Rows from block 9 of a small image super-resolution model, named by matrix and row number. Rows with one number belong to one channel. Each number is 200 + 20 x the weight over its row's rms, rounded and kept within 0 to 999. All counts start at 0. After the name is the row's rms in percent of the matrix's.
After each channel's rows are labels from the 100 images, of 14976, where the channel reaches its highest value: "strongest on" is what is common among them. Only what is clearly more common there than usual is listed. The data: rendered rooms with furniture.
# convs0: first 3x3 conv (model.blocks.9.convs.0.weight, 96x96x3x3, each kernel summed), inputs 0-95
# convs1: second 3x3 conv (model.blocks.9.convs.1.weight, 96x96x3x3, transposed, each kernel summed), outputs 0-95

convs0.44,095,196,211,219,230,201,198,193,166,213,209,180,210,191,179,177,201,151,155,202,180,208,234,166,182,179,211,207,209,196,234,209,221,210,210,220,199,168,204,188,196,210,247,191,201,182,192,176,180,214,190,198,195,215,233,191,225,193,207,200,203,210,199,217,207,199,225,199,227,190,202,211,216,190,183,220,201,210,203,165,226,218,151,197,259,219,176,222,193,200,234,200,183,196,198,179,238
convs1.44,088,194,202,190,161,189,199,185,216,175,190,219,175,200,211,215,194,211,221,197,185,192,133,214,199,203,172,197,200,184,178,214,162,196,181,196,178,217,191,220,240,188,162,198,194,189,201,210,202,191,212,219,170,206,183,215,158,187,201,194,204,174,166,204,175,194,183,175,191,177,193,186,181,235,214,197,212,207,163,209,185,189,207,213,147,164,208,177,204,187,153,205,209,210,181,211,181
strongest on: lamp; flower; largest object: lamp

convs0.68,089,229,201,198,189,184,227,201,181,197,165,183,226,182,191,173,198,192,173,206,215,206,194,182,216,202,186,214,199,206,188,211,186,210,209,197,221,189,205,197,161,195,205,198,192,171,192,190,206,207,188,184,193,201,176,231,180,198,215,176,187,206,204,187,190,213,202,228,194,188,200,221,161,253,143,211,219,192,203,205,235,197,213,217,157,222,245,208,180,218,190,208,170,167,230,160,240
convs1.68,086,171,195,210,195,195,165,189,207,229,226,208,203,195,198,205,204,208,227,170,179,203,236,232,199,210,217,189,196,186,214,166,219,242,211,187,210,204,179,215,204,194,201,205,232,185,207,165,207,193,201,199,167,184,209,200,200,176,213,221,191,191,184,187,205,208,178,177,183,213,221,210,194,130,246,178,196,250,196,187,186,186,209,206,213,217,160,188,238,209,220,196,199,232,200,202,175
strongest on: robot; largest object: robot

convs0.70,075,180,186,135,204,202,169,201,188,198,212,192,201,205,220,213,193,197,204,203,249,169,212,207,204,212,222,185,189,209,227,241,189,208,235,237,212,207,212,164,203,214,183,184,182,236,209,206,209,201,205,199,204,202,186,150,169,210,197,218,210,207,201,188,160,215,158,206,184,205,198,177,171,196,198,210,209,209,195,225,162,205,211,201,188,175,193,205,200,209,184,199,160,215,204,152,191
convs1.70,106,184,223,237,204,183,237,199,203,219,222,186,224,222,177,239,214,200,211,204,217,225,181,225,182,239,218,215,195,184,216,183,208,201,206,215,197,177,212,226,198,189,202,202,201,187,194,183,202,213,157,203,173,187,210,250,222,243,214,190,232,189,173,245,248,181,209,189,210,196,184,178,171,207,200,220,199,233,164,200,220,182,202,221,209,216,207,204,190,228,208,212,186,200,193,198,189
strongest on: yellow walls

convs0.63,091,201,218,218,197,189,190,204,179,183,243,165,217,194,175,228,206,179,212,190,227,204,187,230,210,193,226,181,179,185,244,212,187,201,226,175,193,198,205,132,180,216,207,204,173,235,190,222,201,189,187,213,179,209,222,200,169,176,183,189,245,206,189,193,210,220,180,193,207,205,238,206,200,211,164,192,192,194,208,202,188,220,212,208,200,167,212,216,215,176,209,205,204,204,253,201,185
convs1.63,098,201,195,185,226,195,228,192,200,191,163,238,199,174,208,177,195,223,183,211,180,191,237,201,169,209,183,222,197,196,175,189,207,209,187,217,200,181,208,230,193,187,206,196,202,191,217,197,197,216,203,172,180,186,172,184,189,216,202,223,161,199,202,209,199,167,206,191,167,196,149,193,190,184,224,228,204,210,187,208,195,170,181,181,194,222,175,195,176,179,200,201,170,156,158,188,262
strongest on: lamp

convs0.34,127,173,190,205,185,202,209,204,201,189,210,223,174,219,213,196,199,204,194,215,143,195,191,196,181,192,182,180,195,190,218,251,195,215,205,166,189,217,239,230,209,181,207,193,207,144,197,192,214,207,228,238,216,196,216,186,189,210,214,193,153,208,177,201,209,190,184,203,203,182,205,182,206,178,236,197,190,191,222,218,222,185,214,190,209,215,214,179,183,202,183,191,150,214,171,198,253
convs1.34,115,205,190,211,194,198,187,204,196,183,167,178,208,184,208,235,214,222,185,194,173,217,198,174,207,197,231,201,187,220,219,230,218,154,210,153,213,185,167,223,230,205,198,213,214,171,216,199,185,193,211,176,235,178,161,200,212,188,204,189,202,209,192,203,161,200,200,187,201,194,207,228,158,193,199,218,188,182,172,218,204,203,164,204,191,224,187,189,144,215,173,213,222,189,171,221,221
strongest on: count: zero; floor: honeycomb

convs0.82,119,201,206,197,183,195,206,204,213,177,212,180,207,193,232,194,200,177,191,203,218,197,240,175,204,169,202,197,200,170,205,208,210,182,193,171,200,203,199,181,177,199,181,202,219,200,206,205,209,186,212,196,222,178,206,202,182,188,224,197,206,208,181,206,172,149,195,175,213,232,230,171,193,210,217,163,174,293,194,206,205,170,220,199,188,209,209,231,192,216,225,205,197,222,230,233,190
convs1.82,089,233,197,203,194,227,209,171,196,199,228,197,194,197,172,206,195,205,193,200,199,195,238,222,134,207,195,211,199,216,178,160,204,216,202,189,208,197,195,155,179,178,195,202,231,172,193,203,179,216,193,217,256,202,225,202,217,208,202,204,218,164,196,196,203,233,200,210,198,190,208,204,203,253,191,209,170,184,199,211,173,210,189,198,186,207,211,174,198,193,218,198,233,173,252,215,192
strongest on: count: zero; floor: honeycomb

convs0.19,087,207,197,196,196,227,190,77,178,190,182,195,209,240,202,211,209,219,199,179,188,195,206,231,196,186,208,182,191,182,208,203,199,196,194,203,205,186,206,192,183,206,198,192,212,217,216,223,207,202,172,195,198,192,186,204,202,195,204,198,183,278,201,198,192,236,196,195,192,180,181,212,205,190,218,196,194,189,218,185,227,197,194,166,205,210,202,215,197,198,197,206,182,192,213,183,187
convs1.19,106,184,200,186,183,193,185,248,214,213,212,231,207,199,220,216,178,187,207,265,210,176,219,216,206,215,205,212,227,202,180,199,204,205,190,211,218,165,153,215,215,222,210,207,198,221,189,182,230,213,177,193,190,225,206,213,183,192,194,207,212,238,186,185,237,201,206,230,217,238,237,195,203,197,209,218,204,214,199,208,189,212,221,242,178,169,168,228,206,214,190,188,217,203,201,236,209
strongest on: ladder

convs0.55,097,167,155,174,211,226,191,210,241,236,207,174,189,199,210,216,216,212,245,209,205,192,179,223,165,199,192,225,204,188,227,173,181,206,196,210,185,209,181,252,182,214,204,222,217,193,213,223,175,219,186,215,203,209,214,152,207,200,196,232,189,226,233,198,200,230,216,182,194,173,195,208,198,183,182,210,185,204,223,205,195,191,234,197,188,211,211,188,201,216,209,241,223,170,207,190,206
convs1.55,102,213,233,240,181,187,229,214,202,178,200,247,185,195,189,201,224,211,176,204,201,230,212,190,208,204,253,223,222,209,174,239,208,217,225,206,233,231,206,181,202,213,202,223,190,202,188,190,226,210,230,196,178,212,201,256,197,200,237,179,224,213,204,207,212,197,188,216,200,215,196,211,218,214,200,183,226,199,197,190,199,193,199,216,225,191,192,213,226,263,195,223,193,221,205,212,197
strongest on: count: four; flower

convs0.43,115,213,203,205,197,217,181,208,205,192,187,165,188,176,180,194,199,150,180,201,171,191,251,190,193,187,189,168,214,224,217,183,202,207,214,209,230,193,195,166,162,225,248,203,200,199,210,201,204,199,175,215,205,200,216,176,175,210,195,216,187,223,177,189,199,195,204,204,191,226,203,224,206,227,192,193,222,187,202,208,221,184,165,213,236,231,201,175,204,211,179,196,159,237,203,146,195
convs1.43,085,200,185,185,161,191,204,209,198,213,198,236,185,238,175,202,194,225,168,215,212,192,194,211,197,160,193,205,188,180,188,244,201,182,189,204,178,238,196,198,224,173,159,195,170,230,200,194,199,219,176,197,185,205,169,193,226,226,201,165,196,200,196,199,183,210,201,173,210,247,188,193,195,234,209,210,191,208,176,170,206,204,208,181,204,179,185,226,205,192,140,195,220,174,179,209,190
strongest on: floor: scaly

convs0.15,130,211,183,191,187,190,152,202,242,200,209,201,204,213,161,191,209,192,212,190,167,202,204,211,207,225,177,191,176,175,191,159,195,201,204,197,179,228,223,180,178,200,193,210,183,210,205,218,198,196,154,182,212,184,193,203,202,250,182,207,160,207,237,192,169,200,187,188,202,229,206,200,200,193,218,197,206,222,221,181,190,200,257,201,207,199,204,212,177,186,168,213,223,223,170,163,174
convs1.15,171,212,200,211,201,220,182,211,203,220,203,227,203,204,175,183,205,189,178,222,159,210,178,213,209,204,224,197,228,218,194,183,198,221,214,158,200,186,187,178,184,206,197,201,204,182,198,197,195,177,160,191,196,250,187,203,208,162,219,195,163,212,191,188,199,200,215,190,204,176,194,212,212,191,219,210,214,224,190,175,158,231,193,204,207,140,194,212,219,229,171,204,154,202,172,175,161
strongest on: count: four; lamp

convs0.46,103,203,208,199,212,213,227,209,208,223,184,161,206,196,196,204,202,184,209,219,184,195,191,198,212,221,202,214,193,184,214,224,204,199,216,210,219,223,198,207,221,203,241,189,194,200,217,230,209,185,217,203,176,210,172,179,184,218,230,174,217,203,182,190,209,190,156,200,186,186,191,219,175,206,194,190,166,185,178,205,243,219,199,191,110,196,188,180,173,195,205,196,219,184,255,192,228
convs1.46,086,197,197,203,179,217,196,217,187,195,215,234,217,218,196,189,202,217,192,186,197,208,219,182,187,195,197,219,213,209,185,197,181,187,199,185,192,189,193,179,157,201,143,197,203,171,176,171,196,202,202,192,205,230,212,201,205,155,173,239,228,216,204,206,175,211,222,210,222,217,220,169,238,199,195,188,221,193,222,168,172,179,215,212,241,229,220,179,223,204,199,208,211,220,136,200,193
strongest on: robot; lamp; flower

convs0.84,086,225,220,203,217,214,210,195,233,206,187,220,248,204,227,171,197,205,197,205,190,197,207,198,179,256,205,201,179,207,203,143,216,233,202,190,203,182,200,199,193,162,201,179,193,179,215,176,194,214,225,195,200,201,167,181,200,140,211,199,191,199,194,219,203,205,218,203,203,180,226,191,189,202,212,205,210,193,149,182,170,208,220,207,215,200,207,204,195,206,227,172,243,162,203,181,184
convs1.84,092,157,191,194,181,177,159,202,154,200,197,183,136,191,184,208,195,198,178,195,225,200,197,167,215,151,180,184,184,163,213,205,182,181,188,212,170,185,200,204,179,233,210,203,198,204,181,212,192,187,165,197,226,193,229,199,187,238,176,216,188,202,212,196,177,177,172,204,166,234,196,198,203,198,191,203,188,214,235,205,199,193,179,192,185,196,183,174,176,187,181,197,183,211,197,214,182
strongest on: flower

convs0.18,092,201,223,187,232,201,204,209,191,190,194,213,196,213,183,214,184,221,190,212,203,195,208,193,214,173,176,228,218,198,215,221,180,183,171,187,239,206,216,212,183,214,199,185,185,195,178,199,202,186,180,219,170,212,219,213,204,193,209,248,215,207,225,216,229,196,251,161,238,196,200,219,208,203,198,183,244,231,189,212,203,175,184,186,212,178,183,175,196,188,143,199,153,188,198,207,167
convs1.18,096,166,205,194,144,190,193,176,206,205,197,188,202,192,193,149,198,200,210,197,201,195,185,187,194,198,212,192,186,200,202,204,183,223,203,177,174,190,176,188,241,184,180,209,212,216,191,196,182,205,228,209,188,179,187,177,199,203,206,154,195,172,168,190,146,187,148,232,159,194,199,191,213,192,185,192,160,158,204,177,191,198,210,213,172,203,196,210,177,207,203,212,218,210,185,172,220
strongest on: umbrella; flower; largest object: umbrella

convs0.26,097,177,172,192,232,229,190,205,186,188,200,191,201,227,218,192,201,220,203,205,203,193,244,216,197,192,205,268,191,199,204,188,185,163,192,185,205,181,197,215,184,175,159,184,214,217,195,208,186,193,170,208,225,200,237,178,186,203,199,210,170,209,237,204,245,189,189,200,198,194,203,215,181,235,213,162,206,222,214,199,181,191,159,187,198,191,195,204,216,198,171,187,243,213,212,233,185
convs1.26,076,200,217,213,147,192,205,219,232,209,192,205,184,197,219,206,207,144,220,193,189,203,174,186,191,198,208,159,202,203,216,210,227,212,219,202,209,202,223,219,221,214,243,202,198,172,228,205,216,188,229,238,182,205,185,189,178,223,188,188,184,217,165,218,178,206,214,179,172,195,192,189,188,223,195,220,186,219,180,233,207,170,198,215,210,213,188,163,197,208,228,201,189,242,189,191,240
strongest on: floor: zigzag

convs0.58,098,182,178,202,172,180,210,205,209,180,199,227,206,204,219,182,184,206,185,210,178,196,195,155,198,198,183,195,178,225,209,257,187,199,191,219,170,237,224,231,192,195,196,199,177,179,208,216,184,170,203,203,231,201,208,177,197,217,204,244,193,199,204,213,175,205,208,259,173,167,193,187,199,230,228,201,176,189,207,204,180,184,196,198,209,238,166,187,173,244,194,187,205,187,199,195,207
convs1.58,083,175,212,197,224,211,200,185,215,194,226,182,202,198,185,212,206,190,166,205,251,200,189,216,181,184,222,228,199,193,207,171,181,216,196,198,208,184,191,179,188,214,193,203,173,207,171,184,186,236,194,198,193,184,180,197,205,210,181,175,216,176,205,202,217,198,204,219,219,226,211,189,141,182,178,198,170,265,207,150,204,206,190,203,202,220,217,213,253,205,234,212,217,207,194,211,182
strongest on: white walls

convs0.9,115,193,203,203,194,216,217,212,191,211,184,212,202,201,202,200,203,172,181,191,202,212,183,222,176,184,181,214,215,189,210,174,204,225,194,182,192,172,190,232,277,203,185,191,180,212,203,202,201,213,172,196,177,180,239,212,206,205,176,218,199,216,197,213,194,238,168,174,201,208,200,202,221,232,220,194,193,187,211,193,194,201,173,185,259,194,206,215,192,228,188,201,186,175,130,204,175
convs1.9,108,207,190,197,202,190,224,189,201,205,208,200,187,181,197,195,195,175,163,199,202,189,201,163,185,218,192,163,195,177,178,196,207,198,202,180,209,204,199,140,155,191,182,198,213,213,171,198,203,192,190,205,193,189,156,183,216,193,216,214,201,189,198,196,222,180,226,214,214,192,177,182,169,172,190,191,233,194,196,146,189,178,199,199,153,174,207,191,242,182,188,203,240,186,229,189,163
strongest on: lamp; largest object: lamp

convs0.39,100,196,190,205,227,215,202,195,213,167,218,182,225,204,160,190,200,201,210,190,155,185,176,207,249,197,237,215,197,216,225,224,230,173,209,223,187,194,224,159,201,216,184,213,222,207,204,206,199,189,213,181,212,216,223,196,199,184,205,182,183,192,195,203,202,178,217,196,202,187,200,217,213,213,174,188,226,206,198,133,201,198,236,211,200,172,184,216,200,163,199,218,200,173,220,230,157
convs1.39,106,190,220,211,177,194,159,201,203,201,212,209,195,215,253,228,202,177,213,193,248,207,191,183,186,198,204,189,192,201,192,178,167,207,216,196,189,216,210,241,196,195,195,196,167,163,193,187,203,179,185,153,202,196,192,191,213,240,209,218,189,201,222,216,200,233,193,212,205,212,207,197,192,178,193,202,182,213,205,274,193,180,180,208,188,237,201,167,174,211,212,191,170,202,198,174,221
strongest on: flower

convs0.53,086,215,188,193,171,203,218,194,231,195,224,180,190,212,195,210,198,218,215,227,190,200,149,195,201,172,186,188,198,187,193,167,206,197,192,210,159,214,199,213,233,195,160,193,196,198,196,226,213,272,213,193,210,169,200,214,198,226,204,187,221,185,187,208,190,203,249,217,181,188,191,171,192,206,182,177,229,187,177,221,173,203,214,199,197,208,204,199,212,222,200,200,241,169,182,221,161
convs1.53,086,209,226,207,229,199,195,207,169,198,188,216,175,184,216,196,205,202,208,197,192,201,211,209,198,186,181,202,183,176,198,236,201,157,197,200,214,207,203,219,189,207,246,195,211,220,213,174,205,180,180,199,171,179,157,203,179,185,211,190,191,219,209,203,225,195,169,167,211,205,167,220,237,210,203,208,188,184,228,207,268,180,217,192,207,191,219,243,213,181,172,195,170,211,238,225,207
strongest on: flower

convs0.28,127,211,201,201,155,204,250,197,215,168,222,172,183,196,218,174,196,194,170,223,211,192,169,165,170,201,184,197,208,222,175,220,228,226,203,217,197,196,244,207,181,189,173,208,219,211,196,207,207,213,213,201,230,176,233,213,172,200,225,206,178,195,201,191,201,179,181,198,201,185,218,198,165,254,212,207,185,181,176,188,217,205,186,211,203,189,185,191,218,200,193,205,149,210,193,177,232
convs1.28,116,201,215,217,198,213,122,196,192,162,174,174,184,204,204,201,205,220,196,181,199,202,195,212,159,185,201,245,188,202,214,207,189,186,218,237,204,190,179,213,192,199,172,206,176,191,195,197,197,226,177,192,181,187,182,194,208,171,211,208,190,199,193,195,181,186,201,195,198,195,174,190,197,297,214,202,205,200,185,193,215,192,196,216,199,204,188,209,210,198,195,207,249,205,206,200,223
strongest on: count: zero; floor: crosshatched

convs0.66,111,184,209,207,218,196,186,192,154,198,188,196,210,195,220,183,191,204,193,240,222,191,194,209,188,193,202,230,207,181,173,216,203,175,214,184,194,191,202,231,214,186,134,195,218,200,197,184,196,213,248,177,217,204,272,199,190,177,209,234,211,194,183,191,239,184,209,202,182,222,219,173,235,199,184,194,213,205,205,170,198,205,169,197,216,186,190,206,194,206,213,195,217,209,224,240,181
convs1.66,125,205,206,201,211,226,208,229,207,214,185,228,195,224,174,235,209,173,197,176,176,207,195,217,203,197,203,218,225,224,217,199,203,198,209,199,227,196,207,174,190,199,258,196,176,194,183,187,230,174,158,231,187,226,159,193,218,195,220,148,156,237,217,208,185,215,217,217,222,186,197,227,173,191,221,201,182,210,190,204,198,208,195,210,201,190,176,224,210,205,194,197,175,209,195,157,186
strongest on: lamp

convs0.74,114,193,190,201,169,220,277,191,180,184,191,195,189,204,217,186,198,194,200,191,233,199,203,186,181,195,191,162,213,182,208,195,216,198,215,222,183,208,246,222,206,204,173,198,181,178,198,196,223,200,173,188,205,196,261,201,198,211,225,223,224,186,218,208,150,185,228,179,182,197,200,187,213,203,185,203,181,213,194,190,169,218,216,196,208,195,216,203,194,214,158,201,197,183,183,152,189
convs1.74,103,184,219,177,198,202,170,206,200,199,194,235,197,218,210,204,193,209,195,214,227,190,181,200,209,180,206,194,194,180,244,190,220,168,177,231,197,197,179,226,233,210,138,202,213,186,206,222,199,209,166,220,216,203,226,184,196,200,197,240,225,199,187,214,186,208,214,195,203,209,194,225,174,197,180,185,195,178,187,198,228,211,200,193,207,194,165,220,180,193,160,203,201,201,159,152,146
strongest on: barrel; largest object: barrel

convs0.0,089,196,231,195,186,203,216,195,187,158,250,166,222,212,203,186,198,184,177,212,219,199,203,171,207,240,197,180,206,207,195,237,204,210,204,229,175,219,207,217,200,204,224,211,195,181,186,203,204,171,169,192,202,232,218,174,187,197,200,221,205,198,181,195,185,179,178,222,230,216,212,187,146,186,215,214,199,171,223,220,228,237,194,213,163,220,160,192,201,171,206,205,173,211,195,185,209
convs1.0,100,200,164,206,219,197,153,201,200,193,153,202,148,209,181,225,195,208,186,203,185,209,176,208,234,155,188,194,184,188,199,224,172,186,193,196,198,188,194,168,209,205,206,211,215,187,185,197,186,226,219,212,196,186,186,243,196,209,195,147,148,197,197,197,232,225,209,214,203,172,167,208,195,196,191,192,217,247,202,197,211,205,213,208,196,208,218,197,201,197,199,200,203,211,203,164,161
strongest on: barrel; largest object: barrel

convs0.23,086,237,198,205,198,185,228,199,210,212,203,216,194,174,210,189,216,188,208,177,200,215,187,173,183,212,170,231,186,194,203,168,209,153,200,170,213,218,173,200,153,232,214,207,221,222,210,168,186,185,231,204,203,211,187,204,195,198,231,223,148,203,200,204,192,236,189,237,177,209,229,183,218,252,220,220,199,206,203,230,190,187,205,190,174,183,207,200,227,204,178,197,189,221,186,214,196
convs1.23,114,184,189,199,205,229,179,252,177,207,174,197,210,223,172,186,214,212,199,226,205,211,217,225,218,196,209,186,231,218,202,209,215,216,202,235,227,179,207,206,259,199,186,221,192,175,202,213,223,210,177,195,192,230,188,199,205,209,185,172,213,253,224,191,209,176,220,179,204,195,170,213,192,169,169,172,207,183,192,168,227,189,210,213,218,223,208,210,173,205,221,208,233,192,211,222,185
strongest on: lamp; count: four; robot

convs0.80,091,194,210,221,201,197,195,201,167,200,184,174,204,173,182,175,221,193,207,172,214,222,215,211,214,180,228,204,206,189,185,235,198,202,211,209,204,182,164,169,220,195,161,194,212,192,213,174,196,201,194,192,195,180,243,179,193,209,233,201,196,203,237,225,199,234,221,184,181,159,225,225,227,190,226,219,199,168,235,203,202,187,198,178,238,146,177,216,177,224,193,208,211,202,217,212,201
convs1.80,084,202,202,199,215,213,214,224,204,192,242,231,196,222,249,214,208,208,186,228,206,208,183,195,176,234,196,197,225,240,203,167,215,230,199,173,204,203,235,218,155,210,194,215,207,214,235,234,214,199,207,177,199,214,194,216,207,184,175,182,211,220,158,187,202,203,215,239,213,214,183,183,175,198,199,208,196,218,165,212,197,205,215,214,167,233,250,199,202,205,200,201,201,185,209,213,225
strongest on: umbrella; count: four

convs0.56,108,200,204,189,226,194,223,203,192,190,183,222,185,205,189,209,198,194,175,171,216,201,204,206,191,236,197,244,208,183,198,191,195,179,188,173,187,164,177,186,205,201,142,199,204,191,206,218,215,169,199,194,173,230,273,204,195,207,179,218,172,194,198,220,198,219,166,214,178,201,238,207,211,210,202,193,212,212,210,201,174,202,205,195,249,164,212,208,228,189,174,201,222,181,205,202,167
convs1.56,102,205,215,214,180,180,183,204,193,229,234,182,201,184,230,208,206,213,169,215,224,209,187,218,164,177,233,168,178,225,194,174,193,191,220,192,191,192,186,206,229,234,148,209,178,224,186,183,186,226,223,179,245,173,232,188,217,202,205,228,187,206,218,190,233,216,228,185,197,217,207,174,223,200,205,203,216,202,204,168,197,184,169,206,193,207,189,194,174,220,187,210,192,169,194,181,222
strongest on: robot; largest object: robot

convs0.48,108,204,182,209,161,224,203,199,188,181,167,190,202,200,193,208,202,201,164,181,194,199,182,183,175,226,178,223,190,187,221,193,247,172,197,198,219,201,192,208,169,159,143,196,231,189,197,191,196,183,194,200,222,201,238,188,213,209,214,264,198,196,196,215,205,179,201,204,178,212,217,192,223,235,195,203,187,247,218,206,173,195,196,187,236,228,201,206,176,198,191,207,192,197,225,179,204
convs1.48,113,216,175,206,203,207,197,192,182,226,204,213,222,210,208,221,196,186,161,182,209,200,242,211,167,178,209,196,201,190,184,165,223,173,210,201,202,177,201,194,179,206,126,200,184,158,198,207,202,217,182,204,242,213,171,191,212,213,221,219,201,199,211,198,226,232,222,210,205,192,215,210,206,223,176,193,232,165,183,174,192,206,163,187,212,212,179,201,191,207,193,196,245,200,176,183,182
strongest on: count: zero; floor: crosshatched

convs0.69,105,183,207,214,248,188,213,204,189,200,194,238,198,209,200,202,200,208,231,200,200,203,201,222,215,209,170,180,179,195,201,153,177,217,197,204,225,177,175,256,214,187,226,196,224,183,212,213,201,179,172,180,191,231,185,185,196,225,212,202,191,206,211,214,207,225,195,187,211,200,200,193,219,208,187,185,197,190,214,177,148,200,189,187,228,185,230,208,166,178,145,210,213,217,236,237,198
convs1.69,096,181,197,210,174,217,177,195,187,178,191,149,200,204,178,201,202,173,199,194,213,209,213,193,205,174,192,240,217,221,210,212,194,195,202,216,211,223,226,169,200,212,200,202,181,203,153,186,206,217,216,219,234,189,217,228,197,163,190,193,210,188,205,199,187,195,212,255,197,205,211,223,184,162,207,196,201,217,217,219,240,190,220,207,178,200,171,174,219,205,253,198,177,189,165,162,204
strongest on: lamp; largest object: lamp

convs0.85,106,193,215,192,201,208,197,192,201,167,220,181,206,192,206,195,199,231,181,195,197,197,224,201,255,210,199,222,208,163,205,205,188,188,205,219,209,178,214,185,178,207,262,205,188,229,192,198,191,210,169,201,212,221,155,164,191,176,210,208,182,188,177,205,194,178,175,223,209,205,220,204,189,217,187,197,172,217,192,223,242,201,216,195,181,176,173,188,181,198,169,203,200,192,232,154,246
convs1.85,096,205,204,217,202,205,217,200,181,190,201,228,190,192,192,250,199,141,215,207,175,207,211,208,193,223,185,175,214,211,231,220,209,182,207,233,213,168,188,163,198,181,255,204,242,192,168,195,201,201,175,191,173,206,180,229,215,209,207,182,186,204,187,215,252,196,235,200,214,209,192,208,193,201,182,197,169,171,182,221,216,220,169,211,183,225,192,212,202,200,210,202,197,209,220,182,213
strongest on: floor: triangles

convs0.50,100,203,229,186,205,200,185,200,203,211,211,178,194,203,168,193,204,164,220,178,238,191,170,192,179,200,207,232,203,214,211,209,222,231,194,191,191,223,193,229,239,184,169,207,213,214,226,199,217,209,187,230,182,171,167,184,194,250,170,178,174,215,159,203,182,218,188,185,195,193,185,208,191,197,226,201,159,213,206,226,194,219,173,204,172,185,205,217,206,169,190,210,219,219,154,193,206
convs1.50,094,202,183,222,208,202,219,191,180,183,182,205,193,197,215,209,193,209,187,227,195,200,284,222,192,186,220,172,210,171,195,194,206,183,221,183,215,196,212,178,183,201,141,193,211,198,238,195,200,212,218,178,221,209,189,215,224,220,211,207,214,185,189,199,203,197,192,180,242,199,208,197,191,204,189,193,189,192,220,182,206,176,187,184,253,223,198,240,209,226,165,186,198,209,242,185,211
strongest on: window; black walls

convs0.79,090,179,207,206,156,178,176,195,202,193,204,169,158,180,204,198,199,177,195,189,225,203,219,203,182,219,216,189,206,188,210,194,213,195,222,178,179,245,183,184,204,186,128,208,197,204,243,217,198,227,242,194,184,210,215,212,180,225,184,202,193,205,215,198,216,171,203,176,208,197,193,198,213,210,210,172,171,173,200,220,194,224,211,212,162,215,190,177,199,204,175,202,235,162,203,186,179
convs1.79,089,201,200,207,200,209,165,207,195,236,198,229,228,204,194,189,191,234,206,201,219,198,187,192,198,171,227,214,214,220,192,194,180,205,206,164,211,225,225,203,220,180,171,197,242,166,181,200,199,186,199,217,217,208,225,206,198,159,210,195,221,211,199,194,182,203,247,220,203,178,204,196,223,209,229,228,190,194,202,222,199,180,190,222,237,225,220,192,223,226,189,184,224,207,179,236,261
strongest on: flower

convs0.60,122,199,205,200,212,208,218,203,208,192,182,185,181,183,181,207,195,187,199,188,192,202,228,223,190,221,186,203,196,218,230,178,212,191,192,214,207,190,225,169,219,218,267,194,186,190,198,214,200,220,190,202,176,201,136,213,179,220,165,185,212,204,191,210,167,227,147,197,215,197,196,202,161,210,176,201,184,162,171,191,195,199,229,214,190,216,238,176,189,197,211,201,211,224,169,179,219
convs1.60,097,178,203,201,187,212,206,203,190,201,218,187,181,221,156,199,207,186,213,201,204,210,187,197,210,176,212,237,200,216,199,182,214,219,198,193,203,180,184,153,182,202,250,206,203,214,217,233,198,194,214,193,204,193,137,199,211,213,213,125,205,192,182,211,197,195,223,193,202,216,199,209,184,209,193,208,188,201,216,218,222,224,196,192,137,181,177,219,217,207,182,207,212,206,237,170,184
strongest on: robot; largest object: robot